A small image classifier, trained from scratch: arch vit, 13200 steps.
Rows from block 11, named by matrix and row number. Rows with one number belong to one attention dimension. Each number is 128 + 32 x the weight over its row's rms, rounded and kept within 0 to 255. All counts start at 0. Numbers have three digits each. After the name is the row's rms in percent of the matrix's.
# v: attention value (model.blocks.11.attn.v.weight, 160x160), inputs 0-53
# proj: attention output (model.blocks.11.attn.proj.weight, 160x160, transposed), outputs 0-53
v.42 136:127146070126102216093124141185165123166132131132132124085143089140064106146135117127120092092162073104112090119147064125083138147131128110184116153149177116150215
proj.42 114:109144117132145099142141140087133093095112167074148141171113124141158157076108120169131170167120154107129120126130147111159132114090007161109119121105126119131081
v.43 128:129148037149113188083131147118135123113132160149136087166106157134051114164089109135139075115150106070081111143139117141051154104135141119162109165132133128117204
proj.43 114:154134151154117094148128126145089122127119130083180164086166091136158168089131140112148138130136097200167132098087112134171087145098013141107124104128123092133075
v.44 098:151083153121157101083141134063143212115135059146161116085123117116148076109203192113090173205159224196150166128131145129116091097109130112162184146088157115119136
proj.44 098:110132143142107099205155093122124105114121160123096145188137167130159155097064104161135077113077080018140111145160132148106165132156185152107082109211086158142156
v.45 108:106132158184170124127102148078202111050122063159114130166124103156166136120147176103069192171153193101089091140124150147133115148148116123119154193154124130102097
proj.45 105:129076136113092142106156107203095152156152158128139093092129162088087111135134109133213085131114086076155164160035117086126137121107141102162076085125121086125106
v.46 094:135127128114059133138135143144099078121063147070161066100158119096088138205192112128101067116108118126194148143102128152138114146149157149098109130143136121105121
proj.46 093:099158114123205093126109080146153117106155168109090144115073162175109137083152131122140156129168133199055114102153110089141147130096070098165163112146077093107168
v.47 110:094095115129118089128130189067108135161098133112084109103136138113173106109123091152065176164083165231129122129125107108170127125133121080059155126130075183120075
proj.47 099:167143159063148089136123019146148127132123146092131165128169138147125122108148141118157137092177092035095140136175122112098133124151224148191111133168184086139178
v.48 101:099194109149096157099147176172118127113150171112119138133122135094127090095117158162172052159162079106086108153132095128059132093152113161163128135126153098143125
proj.48 092:171077126187134115157143108092110136126127071112147081125130093175103154119130118154103163139094154057196137075073127148204123153147103134113169108156152155128167
v.49 135:140149128089123156047135145200157106084110169167125130140136117169116100163143199121115092124157104051120144094129169179078149133104194144172141132114187107098192
proj.49 113:128144076158120131162123107114088110105147103085141160134109088093131142147179114099161130082153083208142123146073139061128075146111000155144098130155076073118121
v.50 115:133127148121161167142101114140164163122168108153162143120137120083033152126083130097151163148169151039115110050135110162062126115151146133125129137186190173135194
proj.50 105:128159071152099129084137159135145100126119162126133148156126168141177117162142138158102061111110066151151119147033117152186165177084062099165123143064088047085081
v.51 111:130089118128184072156119111058076158157174164118082111182113188093144117155174123119122072107077147159141146138128136144162103107145108114118164156100107098127087
proj.51 105:137166158080124182081182118165155074107129101113138169055124109125119132065102119092110144161163120142129126149170150097117120191103223130071118099168154162132137
v.52 109:182107034123149159085129116131144170181152110177119160098087172106132168111146126139204129155146040129147136147107119123097106093145092147148139172166185157197107
proj.52 110:074184186137088129142137138137167105088139122117165146161165052146138068140084171116049198138138179085147097068106124171165170139093158130093098131107108133089157
v.53 100:104100131116103237093161103139099115083105129116152090120069163149115122116151138050138089100112126125115147075150178155127059085092130161151098098089121083114143
proj.53 102:147153089127132062132076146142113127175170133084097151158182094125107164157127134184124125112128139215119101126127115113130170141160080097162169151208113133121114
v.54 102:118122075143139197141192111128103147149103157093109168077133160120113145142113165111144128078097083125127121100130130155129078123152140143190136117076165119162099
proj.54 108:113149199155107119084096137121152094116124127101164073160140050089098148161169077137084097144090183189158118112177118162132141125089051133122125140192131128116154
v.55 105:076128197139172132189118132102065187115143111106089181177095105103167156134114118105123191218150080097101153099101122119141170136113164126139117117131096109136139
proj.55 103:175156088109066119075132120155125059154107141155180096086147106107076133127098107145107101042132161203160096125176130164162127136155105096136104108089124139107117
v.56 106:137109131161175122168146054143103106146141116109152137176139194150162154115165144103120154105119164170176135105091167159141151135144126135111109137106124090144086
proj.56 093:137170150103103126091059200152140136119132097215088132119164074031155100101113105139130092183084080195100131166108153095139092097098211132104155135164144164115168
v.57 103:113164146140102197175101092116112139052179181083095130171118152110089176141111140126144124093125106079142187139122135178113123129082164115122122145156073113137138
proj.57 095:185090135107147078104087160126158106163060101152163112102178123107118135131160157149110134112132173219109100116124097098171136179185129138168146122122177086110107
v.58 110:083132139144165105159180065149083141135084137076131073078151171113169136135149131120143136109097101183130130131127155087151135141129146091141105120129135169168092
proj.58 095:102114119140054106103107148110162098130156138136136159149135118094105148155124080117156135167109128174154123174190140104139111123113217111097156137126040132097114
v.59 096:180116150116128161092076130093141122090146127093124193161152161128166099156154177112147160095114152139125104136131183118100177151142140134154174135126117148153139
proj.59 104:093123096148120110127154142159110125099106140189145096075090091105080149124113138139100139148134117136140120077163095164127097082085178106150100125157161076126156
v.60 097:088106110155137102133125103096119138139192148161089113156091196154190188109092156156118147170144122153169118181148133146126121089126099147125154194146112130115139
proj.60 100:160138190129165151072166142164129119121056086141160185106142074101085089131170084106123152096120107076111111109070093111126144124096160121137108059122174168111094
v.61 099:125134117074116092154159150113080148168146131114096140071174103099121133134091127122127051096104077180147112103090137037199151121129155125101145057137136145109139
proj.61 098:156101122158105168113116085133150091126092099114175091173110117103158153091175116136132194112111120141167189131237133210108134142117122127153155165120109141138123
v.62 110:131112190148111122109070067078127148115183184179139134157107178167166158156113153130109101172150133156171129132140097128157060185079090119159161094170098156086116
proj.62 112:124135120127136130151153167172071102131084074131139140094178117072156118065159121076136171067107205163090162184132150134072166124156172177116096153092120106120145
v.63 112:175086116152151185120103123140116116119141143170116142156120134113115161129139126124171087063181173086139151076132114199095151130131084172174137195164141097118110
proj.63 108:143138149124087103129136186100156171161134075071100124128104100187142069122116126110116153219111086140116100119048145073171130143169088093107112072104078134142154
v.64 103:128144126098096091092192181143144134117137117140140151106186156149172090055140132198126100159108065167085163169088194176067144094124105139223066097121202131102145
proj.64 093:114129114160137171132153112111117170136119107097135119120077115052100155220154128094146180130136186009206104100109102095135101125128226144081166143149080126177141
v.65 100:064136153181158083121105102106126100163139126126124176121163103109143149163148146141100193041137136152139088121094065154134132165102180151129080092070149120102092
proj.65 106:155111089062134129127180174129138124122095156105124132139128143136105103152117132113163079160107161120122167184109203130101132086165078106152212148171129135143194
v.66 092:089125110102141173121178130157111129055144149146160159154090114123092100093107158119127124146164072144150153144144082087117160100146139108108139082163120114131139
proj.66 096:165137183123097122183119106121134140159128130142113098128174094117149166112148163142091107126096161105178111119198126123097094142128175132097138176140170191142113
v.67 091:167151127132061152161065131150103158168159090107171188149144123082184126118096159141138155074141080138082104148111026134108105117157129115136132150146162064121128
proj.67 087:102171123103201122106186091130117083083052193131055046126122132188091145138144112104143150171149182148155107071126193105167173135144071165140152166105104174136117
v.68 105:111151169148088166143161157088070091154084085062140100113118124192125113151122138119129139116133160162151064121113158139143096130105133133053143118100068118136115
proj.68 104:131100117121140089107073093193119185117167195153111143132107124097142140152107158141155137131129129086141105139087133143125130126148029109231105156138170115160117
v.69 091:135104055115159078188063104128092119119160112095069151111166128133130143195141058147151138074159126109077127104100154124146109132167125105131056126181123113090128
proj.69 099:123173168159102158097166183150173112160136131192142077106118162117117126086082140105144134172084117161162155171188087132160131116151110137084168124115130111113108
v.70 093:137172106138078092130074127138153143141130136184130150072150177055094170078111086094134134078152117110159097202105164144103124140149072178129087120182161144134125
proj.70 097:119090129108185182134183152149089133072120107129133116188144117174175115115105188164153108188104177101093125108121070136144123068135194088129148123125115129102111
v.71 092:063133140158120110120076133102166084178098105122111139171128145148096189147146066225124165084109075119107108176166116143169137167132129150125115130069169093074176
proj.71 093:158114140110120116107157179090095143105134169162098155051095097101125068134124163072131129140169198116144147094152151083049084108165140105114152136147079135157081
v.72 105:148191091110154102111130132144171158087077114169143158122166075159076144196184151142122095180149098150075109181071192173076086103117086146169155131145138086094162
proj.72 106:098080122094140157120191131147058122135171106123124159179150163068189137085102151127133133063083196137135108112035089108145157156136156155098116132101135129150128
v.73 101:089143155158065159107170151086100099174150108118156162155151150151161150168112088154146168125114118098144087192149162112157081102119136130103111101085167145107125
proj.73 098:155106109125171093085116092191125143074090150142115140096113120104082076104167179065084104125162155108122134021078102155102187163097105112148151169167110093130138
v.74 104:114169127140182102169157136217116171156074114141088128086131165125199134146167151107148069178168065144152059187114063107093114131141103160140103080115181106143177
proj.74 109:154146144160078160071125114101134071117151116118184137119078127131083105088094093166074184087166138045121168132117217150138120101095144113099128145118100168107094
v.75 105:107146171139081133178158130139083148182104141106133116121104151105223210103106098133137058081163086086138111154105133079122048166135106110141116068106121127133157
proj.75 097:135122130179175133105093145133129096115132139127116111074124088122042073155154120141160182172151140110143116062134120129110210074135090184097145134110101194137074
v.76 093:203168150132079129171145189166042105134108140098136133149102079089169192176193097124126145135140110087075108122097082099134107148125145160138175158116102121102133
proj.76 101:101121089159183165108066101130189142169148149151121125107131166185107098098081140109137163131146154180094139133116139089143150150144055108125033094146111135157092
v.77 088:180168178145164134144091167175114118141129091084116093159098125131114163192083210091097127145106134110096128073106104055141151107130158160117085096091199095131138
proj.77 089:107116115108104126191122094110179129115142105115124105078095069133115097056153108157203066132099139139190101139092176161133132148137065137109183122130072177155143
v.78 101:118162154144125167128172086158175129081114144170150160167127065124069145111170149089128127134138108078074107120106129133120125121089145154157068135132092098139120
proj.78 105:113122137125120115152083197105083123152112124154114121116174155138181110115093164159172079122058187203163115106053132138167141156167095150116175122097163168074150
v.79 088:159105141100080120118166115107142153166101133151151092142095095098120128111117153090068126147152096093095089101115081118185195176132105126104098157130141114181124
proj.79 100:105183097113153124134083142158167144113093106104096159105153154166109130171114091150187118130118107192156160120104187136104072084105124136136152103089071122104097
v.80 087:036154091113128142147106148094091102134126168157152166081148150144111054107180138119124134126165124099137161097177192141145106186129172095146105149140079067131146
proj.80 088:129121144141139087081123093141120156143167118150135067117114095120129195137071120136149193134101083146094122167208087108115156071097141180100171104143169170108142
v.81 087:122136100102132081187145111087164184157109143132085114192137120141153145057098104130185114132125126141158148146082072092076112076170090168127085147133150114099105
proj.81 093:178104163137124190100078159135079064134115095103171129041146101168119104138153144111127110097109163122095146100162168134125141169118144106120146093117060162173150
v.82 099:068148081133156071134166101099125170136164191139099105114112147114168158111121078099147140233115135107128166166139080089105048134131126121141090157138190137107111
proj.82 105:156092165163074222122133121197114116123066081136169159117187126134113113138139142142100166038136128103130118114153166167146199131113106162127146103149031117120148
v.83 094:142122094130111153172166139140185118063134119103121167137205103168099090158146161135151082092135105145152087160096156139091139091168076154143117206145132130189147
proj.83 097:135109136105170111056113113116104143164118077151127120158082167121152101108140086128079165141140147163094113070067120182137132171112180086109140098098142130069130
v.84 082:115114113151023106101134127090124127166043108141162139127133117106163132151129048194161101172153152112111171143111162176171160140119129153130156074067085113149090
proj.84 083:155130165127195195160095130110103141118193154111129135112163129099123084075143226097091147069088181095110133106168090144044109142143099116107092201166154131109106
v.85 097:098116131147144117106093119160172096189142114132131085102109159157142123180106095093170152139116129096114148058171170079202186128107144128115128102144120120102099
proj.85 095:112104162149086094160134111117130157115115173093082167192111110094067128137097143129124069136162139237119115178054123137085088100119066144132113162135128086153128
v.86 093:128088185115147166117100115130135182119137124053128160099062192144103167052115099078156144132107123139151125136120111107168122134173157125157148081135099191143144
proj.86 094:134154064186091116154117122138112127145107153241166076113097102110158126187129125143124102136151086092129146162214123120090158112128103112086112159164098121141115
v.87 091:117081140109142111112157159105081184231101148138059137106111175149164144185099122160141123093136085105133177118132119066119127119135186092179104061134084144124092
proj.87 086:163142186166147142130123096152164059067151155113160137139123090106132093062136071107093122176140108099124094170176150149103120145150124135088159144116163103165166
v.88 088:093126143096049131192141120163150132145106173100102136201127200193124115124119163136103128163122164140070124143077121078093159131147157188152165102180109120185141
proj.88 092:179159102153167140103087119125116127127163105118108111109112132067131150100105121094126154111145098104145099098143083186192135090088046105125062152109163140134115
v.89 102:104059137123126133096101107120072118125138163128139101127066167191126161102122109162112183103085126107121153109191156071170029178144191098124108149097106189083111
proj.89 099:124122141135125157170114107089132152119107127133143154130117097128148119140108111091174099161133129082128177130241094159118205089136086164146196127191168120165123
v.90 104:162123062068157077146151132066183141150169134180141119124143113066025139099197162144094125161112112123117142064115092156133168126109134114144118089119173144118100
proj.90 109:063109164123103187141131123148111136093105133094131153117167138145164105181083051168140117114119140162154149178145167121092085090157198181067139182146119106085147
v.91 086:113175081132180095128163138097151117115132103099111147150100120114073150151098130140084096162153095115175143175139145121124130139127163130119140132089168092154183
proj.91 094:161062132096056159096107088156143105112133136116157078088130154092171095165124112147146182136090116136102097060076086123106110118060116123166104137146093124110080
v.92 103:056199098156072072158126113094127114198145141107121065118201152133076155131095109169176169100142123086108140168132169169161097118124135130144047125154096137157095
proj.92 098:154078196089141146115094143120131126064084098132080151139108142128112128145138117134098107140101164142115126115135064044125150118091098152104168097080142102119129
v.93 091:100105084154086126090118137100144146230091099132165075123077113089149152080121081112093123121146160105093161077161122118153115137162139098093095128107175132094124
proj.93 101:158111185094163070185111089140123145034125133137150144158147103150119123107096141119183143105118110092132144178188156138103171122113132131125168095097095119147103
v.94 103:111139145171114055167129106090122167165098131098160120110218190138130094166076122199132106116128136163141124206096129156120156076112121122136122125156182108121076
proj.94 095:151142131141124175080131179171089090124148105160108158169049132101151169111196097098152143156156114042140126105112120128108091172129140115134147098087098102150183
v.95 101:133126083115095126129127140123111164159128161088207149109157093132088129119152137149156107096131194151110100041098091141123185096143161128128124086123150115153139
proj.95 100:083130154105159114149137146169202127125128117157087109106147115106150138177123118113130154163134123164132120161112175136135136150117057140114151169127097162124140
v.96 104:050130163116148069146103120141119059148125158128181095144133122061061160107132106144143133137162178077139170073124116127164148184096129093143129120153094130088106
proj.96 099:190154115116122162095180115110143204115099121107080130128178148169148091118113133150136063156087072245106115132053134140105141097156064134115113104126141089120131
v.97 098:079112084119134185079197214091150177158149102115071197174104140137081116161101061184144160150143095141096140140114128142090103108139116120053094160145146166136131
proj.97 103:150108158116108108149071058180105092078158131161196122072131099120158116116129182097142125110090143027166109125178097120107116119139180099177146045088105093151118
v.98 087:182127162118113137130100105123190115171142115146171166110070142087144100147126129171154124127097076147144103131162119122152125108120182144121129082128066139122105
proj.98 090:047122128146116135184181153137064107089106129101147117177105134148144175106145182127074108128194178141152160106133141128144155149100086117150122153147176196139146
v.99 089:146119161121133166156146155160187130134138178093140093185138152115124202163107230092125082124123130131165164137144176114137185159173162045109148144109088120100110
proj.99 096:104142133146107108124112045101078103121107125148089114136097070142138061144103015184149173125159126210095091085135080140100133116100085195131119121135088137143154
v.100 085:111135173151102127112119140136132100148043176083114086138108160090120115112089144171115079175160110111170089155140131110160111092118154141098092091127111105116154
proj.100 085:108114120110125107123147148147107109140193084142173151095108102195130137149166140111139119086152142096114210108104128141110126163165088106136151151107164140167076
v.101 092:090114172148112167172146124119117150145169120150158165175116106147141191176146154143066201150117172141149031120120121163118102099117127137063093101157135163151091
proj.101 088:164136078148130106104106153156162143098128123131096091108132167129156067121111161101147075090177097129153156100136149134146117154122145119180124140102153082099135
v.102 099:089124105122095119136111118192084103140139164117102126139120140147097109166108113128137066127128124100102156100125054108143139154103153161137198121123208103117155
proj.102 098:170120137114162141124137141117171163138126082127128141094145107064114136146109149119088188114159050212101121132103166165191150111153127066133119153159058098092163
v.103 100:111096077116149145122125164167110149155132136167160174076138133127081104119074126106169178162093184088094159085117073161128089136113167114158144178109177072112111
proj.103 103:148103186138159120108165090142142153106105124052112120191156091129139168137152136114125050087113090099171126152102190095133193073167142141087135083157074177150125
v.104 087:111139159140156114193109111203188139198100166100103072162124115112132109153119139134119128131120137084168087124116087155112138127163159140135165125143190069105116
proj.104 094:133101130109104158088136157082110092109117077167105168109055143111116133112124121110118108123137111136126173149111133071084150132104127115134098098114060156134123
v.105 101:167133085172095160132144103131144123120177050181061130099083110136140152165055143095108132138121080139124105156126144114082064090142076178150139154153190119130137
proj.105 098:131086134087144091141115153146154179118078154072188114119149147124087127099201105151107096116148166066123160143144109180187189116148213123106161160132102148133110
v.106 104:115157128139160103123162112102070104048116152119119130106173118160157134130159145151181184159140184175171118148152121110127112129121139104088094134105073157079144
proj.106 100:138162117147083153127118134150147139211148088150150105112111148149117111128128136118077115154154142138079147129210163155137168140170123112183174153154160132147076
v.107 102:137155083147093116163066074110166126152150158081171181192079136132136205090144133113164155149115166100098148198154164111148135117098114145140121097169135173091128
proj.107 108:123146161111146136126179136150066145140136120114071068109192125143087058151105117151121059064170163168109153058187131145161121139181191120069103157105131112146098
v.108 091:167101101101120138128164178139149130102113111109097168129066147168094133081120150139168133155122128110103118145123160110149162128113132185116157161145108089107138
proj.108 097:105116150177113177137136060127096140138176169098103128126108096127148134196172191135069128124131114054170093112158112124099084133139164098117158105123126179169117
v.109 088:158139104143098081088092168181149154108144077123121087091154120174122022092090118131181103121135069127133168113083151119116102158120198059154163168139159121129159
proj.109 097:109093113107140180135137074062150118141131143137160162129133142085106221117147121119102161114075163134120107198091128146141124102141106186131150141103080105119095
v.110 087:064119171075160139103096141147080084108226081127128111099129121062144091116134116126168144135139144107156117127171123101148105139132108161141090111133114131086133
proj.110 093:158122096169136106143137135119187156122049161099128141123120137158105156174163131120136107144156125124102158129074123176134169119139139107150168166149134136195121
v.111 099:090088161137105153116126204114120135128080131115100096168124105109159109174104067096098132112077111133163129096126135127139144178137121126110131140117067152143079
proj.111 097:148170147102129153145097117127153160106176145156116156082146171147113124096170146159152161130138117104111146168102116138136117092124097107148091084159213099110152
v.112 099:122127149097158074141218136130138135120080167132153128092087151112171141140139137118162140077118183109156137150158113120167161122149115175099086111117095151073128
proj.112 099:154135133158128194079070111114081129117209063085120150184154140192099134095131113099103120165127121141086165099120107134124081148112114086144139120163134160155129
v.113 097:116157130180161085141144104124138140130133079119095152127117145145096103092111168101109178108085135140126078175130128142092109091156139131121104091071088157152150
proj.113 101:150069117116098181114155171141120107154137184109124116120092134109157174231126109142154095151151110038135190116136143116147094107104212134144151137107213131141090
v.114 086:165103128103131052130138157116149165100082101177099164138113202149099160117110138096131163112127146157115144122110135156161146061129164118122149092162144136113115
proj.114 088:079146112124117240150156135150103093136197151061119095117146113125179105109144133126099101140094115100119066157208102100160092170152167122107125133111134109148116
v.115 087:168232132159115163086133146136157145142141149135120161098116167095144073141127144149098165192133125142146174078122126139130112134099126139114079146085121133096110
proj.115 097:053030106094161128135143122125126097125087112154167145142124093174114166079137136121111089066114165152141068200101105119109137112140130135176161141198092125113140
v.116 091:095147134143132182119086131134118116146142127164185117147105132137140138118115098108018120171133142116096100130162113092163143181112155149134145110142197074197166
proj.116 093:102089139115110095110175141120165156126114136112074146091132106098147110191130165142177112095132083162166146094106148158121098081134144090080117139128081192053084
v.117 098:157149124133113152122095127139095154037083112095136144084145154138095163122141136108115090100078082104083172082142147098143098140150172121143140079106142071044114
proj.117 101:142162159147161096164176109125089155213180128131128110131153164128171100089130077146129134132171139190130086156214096150148201168117072120118166155120142194161112
v.118 096:146083151112181153149173110154090209116147128094118112107138125114145158214082122133105092125102131177174145120106118090096171138106157084107118091110116158135199
proj.118 093:140184088171053099099088131121164013161112157134121139157149128133106098053150109159135200145182140124119102135173127140141063109174120178135145164144088118113081
v.119 094:141149129096184109133134154057103170118122164077119138126078107101115146096153096060114149123125188107074130163151127130133157176161144144134099089109110188085145
proj.119 096:056133116119084194139108160170178084113141078171155128102204119121125131123123173176153109171120086137137120117105114070150105103075112118136130134168145070181131
v.120 109:144147075166151151119128120154068160157139156133081119146073143144151138122092106118049166110142093103086122113118152062097063084124160126157180170121181080146150
proj.120 107:143115165068094151179129110120212188136172076140153162063115114176098146145103145135136099125064106104163183177188116146155159146157174156035107108134109151122097
v.121 107:092115119122113190175190147109155183109139183101096129099085125174101156153091149120082088103112053136101157150111124110071136129158189151095145120142104149167130
proj.121 101:195114143158093091130089086135156081142119115157135108134140140084118101139116139149146177119123159112159136117200098130147107119064117100139159177112177124111121
v.122 091:165103116145127111131177100131093073129162110132167157166134141113140099112130128137132109137134112169098083096153070106115081150124131115147111175131109129167153
proj.122 094:098174163126100120076080144110151156120092106107146095085109112128120133120084140153121136116119129138176145149155177125124166117140134129101106079103182133127126
v.123 094:224126071130089199144112159144124135141165159175160146162102128155172136158122152085129106082107155118110178120143178113097154150150146165134099161116124124101159
proj.123 101:009123113124136099136117150158114142120155062117135112076168095120086148132094134128142188136126137150125123169192109151145094078186139105084147097132140127153097
v.124 087:085126077139170145086153153205123110113154137150151080057138136112035030098071115110162122146096109120165102082091115125125115124124132152156089162130133154142110
proj.124 085:146137144135049129110103131071129166187106117103124138157159108147144199144196104145064083137125141102108134164060110108164134132138125087114161095158137133137135
v.125 093:119156171169091149108140064047145137061114094105071145120074127154227136158166142096111131129087141152096095135120148143108112094152110111106141103168112138156100
proj.125 105:106096101144130135192147157193096117161143170135096094179141173108084116112107107145129131127161108052190140121179154095121152131097163136160148127062147152114164
v.126 091:132144156135177113062104176071134088134147121128101166081142087115118123184112156149126169095172113167156105144131167131165176117139099077078091115154144147113085
proj.126 090:090065110100106139138148060177141119124146103127140109149151158114163108073184099140116074163065134113135147132078114120077078121146097173172161171162129120103202
v.127 097:054155153151150092117109138131142142078135139098211096122172153135096132129165044134099193111134120142146161134140173108146077174095123077156149111127113157145147
proj.127 097:165148138133120159110136065078108107177144134169082195177093126106162135096111214131136102130148193168149118116110060156131167115134059148107078106162176063141111
v.128 096:144132171080194160146125152123174144119163097150124190177156212163144202099137151149177147111180136154100067130168104178087118118130140074143088153137055132181143
proj.128 091:094183100166099148131138151129128149117147137127120126052133039068047067164135140083100077122110080207139163148169135134111140117137098158107159090081209090095127
v.129 128:108172112138139133093144121144099173125148070156177175161136156093159068121105117159171105141105110131134075184128142138048110188120101088097130100124124123096125
proj.129 119:049123138102128100187134168122139102109134180089071093090187109127130206136128133100124182115130102082151146115181102171124102119124140122163122175141137112137172
v.130 085:087181117136112132140160134176175127115158129175097103105107127110122116170189101124126108098126079096126094167150155168108137143109135087126114189132143107127151
proj.130 086:155105120112153126162085156082130115143130090092164158144160172124111135146036122154092094112128190091179203085147124144121128164106142174098090085139125133124115
v.131 096:189084125150095044161089129148113188104094190140141104163143109107157171134145102123117135166066154149127180079098137168115167110128099149145151128097120093103097
proj.131 099:091145082163173180126133158137153071177133129139059128060094088150117099124159120117172112099205073107117066170168147128159081095154136162099098151162117174135104
v.132 093:103117120168129197139185166162161111132108123125116088095134133068133099134104124109152091088117057117147154203118175156113080117128158069151160122120124081163129
proj.132 099:165123132088103069131073085072110157113155116106153144160152135171155135145124140174104183165140193160105092146103104141110145166139090130136077122171098203091153
v.133 087:134113086158131101130162092079111100107128135134045064153102142109165145096089114137103187113132158181066111094151127155117071122120098074203093106105165113153129
proj.133 091:144102192087132121208076176126188204134108103130140176083160153180126110119097145151119073139140134094216129124152149123103132116099205179109153140149097111123153
v.134 109:120108175138115145137110116120163227110131097168125110131133129118116155140112109159157067095120081118088184165165105175069167111135130171138127172133150131188095
proj.134 104:131117066122122120161159129132133073108116122076105131130083115154117115129096157139133162139125116200152107108092142081176134112139099108099142091127075146095139
v.135 093:089137173106132137099158149175154140118135139105079182064107116075131141131134171134135090136105134139124067198163143101097096154123110110092117087146151090150109
proj.135 097:152085062143129137114112110090104087121157063119142081147164135109118092126100092139101115152151090194108163073098084175098126124144151141144111140122108152106160
v.136 121:095119143144150156164171087139167124160126142172163133117131131174165089132107121128125111100090087053116159214143125096197116078141068152103126077120123156105077
proj.136 114:144132128166124145110080159099109143177144124068131087150061155118106204130131114127209085146183192239118136094046146124053144143151080072123112130121123108172123
v.137 091:197095152141119159155084141108168188107160178167094153143138106165097090104106080077190146132118151105087156162146081147077146147131137183106148152137114102161103
proj.137 093:053162090087142123183218115130124132134091054112145085136079146090153151108118188135066116140132108146189113089133128099124129097191058082159103102126155134093141
v.138 107:167078091155108129140127116119150161147109162119094140218080125165136158093085161134090121114092139169158187112142147134170107083169129147134118125141162151174128
proj.138 106:158129163143113094176133080081168125113153084138115121065092108153150113153156104150171130143168113141086114122160168126119154118134115108178130073137061154098081
v.139 097:110135203156128139172181130054106081188079120131141095110153147088156145159115220161111072135077139079169137176129101088153170106152150076109061114095062127124097
proj.139 095:141095100118110148153095136173119104088157162099164109126069142125107152121173089119188161100137104159089152070041125101126079137128052191116164118145189161132130
v.140 102:127061123141192138109076185133128115180128116156186165126106135102149101135151126141102151071107133151176099182138147138117139123098107101122141108113186187129122
proj.140 105:074196111063079127089174069128113143097121142089097111137165163151113179142086118109158128186118157107124163066022124088185107111133160134146124117155087076107153
v.141 099:131175138132109117097155078109134103110116181076101094140194110155100146135112183089164109145127067086104144109091146098149148156116168117143143144159115076122137
proj.141 100:150104099138134138158091157151096111119173080163157140143068135096134137182156124176113145160123118212140065113131129147125105135113155125129127122095154139134206
v.142 112:156133132106176149148230142136179128163098124151138161099079166091141102128091115090197138099086125137142169177177124116099140099132127129125150113125168122178101
proj.142 108:095115153135085118127034098099115174080138118091147098127139104134143134129146183142084075173138121138098108139107110153143110147164080086146064119111110165078191
v.143 087:115112128171136070147131124099059042099152110089055091079127141098103141161147100151153118174113120154127166081151202109122143147100150114129087111083104164134152
proj.143 094:182108111119100170117093149122195174160077142151196141151153089148141121130110119184071162095143141069153141212057062143155107094153127195120166171126155110130073
v.144 087:177157106127173121129119118161169134162107165149147116123115129129120103146139081108156087147128077109164139110135044138110056085165067144072113104107150120123109
proj.144 093:104122114135094135134114134063071132095136068137121071130131133093135113110129135130087148095157154153091108124052178134148187164094172083185106156107090117140136
v.145 111:148181118175119129106124176132140142158106112137152156094119146072134097150136130102233115077135131130148129209131150147044105162129118141077130120183171162193144
proj.145 110:087100139086133130185153078120148152111169126094101097143142118134131136079095137124046150185101115056127129086111123126135161116148080108208099126086091095100111
v.146 099:069158164100121113153132149142114098168119184087088101105159161169124064116168139173162159182141123156150135167106083127116143090084147123184102156138156144126122
proj.146 106:173138087138131133076111114134160139109121122155155098101098101054143139125100090108100116071110103018123126117180136166078128185138112127095121096105143147128176
v.147 115:092109104155125131146141091137050134150165116162093165146091111185152132104137113097188051186128107108122181116128127099170174080138127118117174124112138131137117
proj.147 108:142129187155107145182168137110185142152132151068148049128107074109120143150137126154085194107186141157153103085141145135128121140136077118143086124102138142138120
v.148 090:115140146078132105106133116095167154120165099121141116129122114057156143165133136071174098078117117144125105154178127114062167142118127131103103065141126175177114
proj.148 093:148088090131151130164086124148111143106115105173101138104148160153098134101135141176166138171133153147120137129113092146135105131071117125107149189105091091072113
v.149 091:193149080163078118117111089099127119139171143092110143141134124145127105173154139116160107095114215160102159093148078159134100132167132150102134107166155112078097
proj.149 091:112142127140155115149116188126104148119096148091118100100090107176149092088095116129112108132151066082139137146172168079141101128146127088186086164123154144145150
v.150 107:101139127133132103088135117114112136165144119133136165127115167179141120137064141105195153135095109155127064161155098138090119096118109093149086103166131167169154
proj.150 110:127156190098111168160120099143177166070128094157097136155176112084137151123157132159044106100126137120129179152122161136107110173101091131136131165064148040112164
v.151 108:097095041130118080184126102109137148189127131096127137183093143130066175118135184154088149135118181160119170066142131100161089088141124178118131114145140144154131
proj.151 103:195125192126121134134114106109149191104133127140098121058150099163184103107127063148165108085149108143144123175139128164110159136137112115149127123154137133118088
v.152 105:169124088153087149142067089095112062127085110148132109150093129173143126099112093124114181094088144135145161095126171134146070105132157168176158146078092103121104
proj.152 099:121142170135150080103183162126131198109144088134118153138136117149148143139111182128155059159193117181149088155070103110197194104104075098115136113151144166122129
v.153 120:135105070145186194128134162094144174128154081119120099110101170135139121098098160153149120092139081194113153203167065172052117066134108141140118127174181147125168
proj.153 114:084155177117080098137127082132089162192135149133126178166190104121097153115119173141157122150122178120163134120158164124135145163140131129115145121103075146138103
v.154 094:063140103175077094138167168078120142165119104093116080088099129163200133119070092104115071096127118123102204093115100134170145131141136100135126164183088096107118
proj.154 099:204086144141146169110117111139131141124145153178166144156104141157046119107174163152167154176213135155163092126188154085134143101138113163128149112067182114160156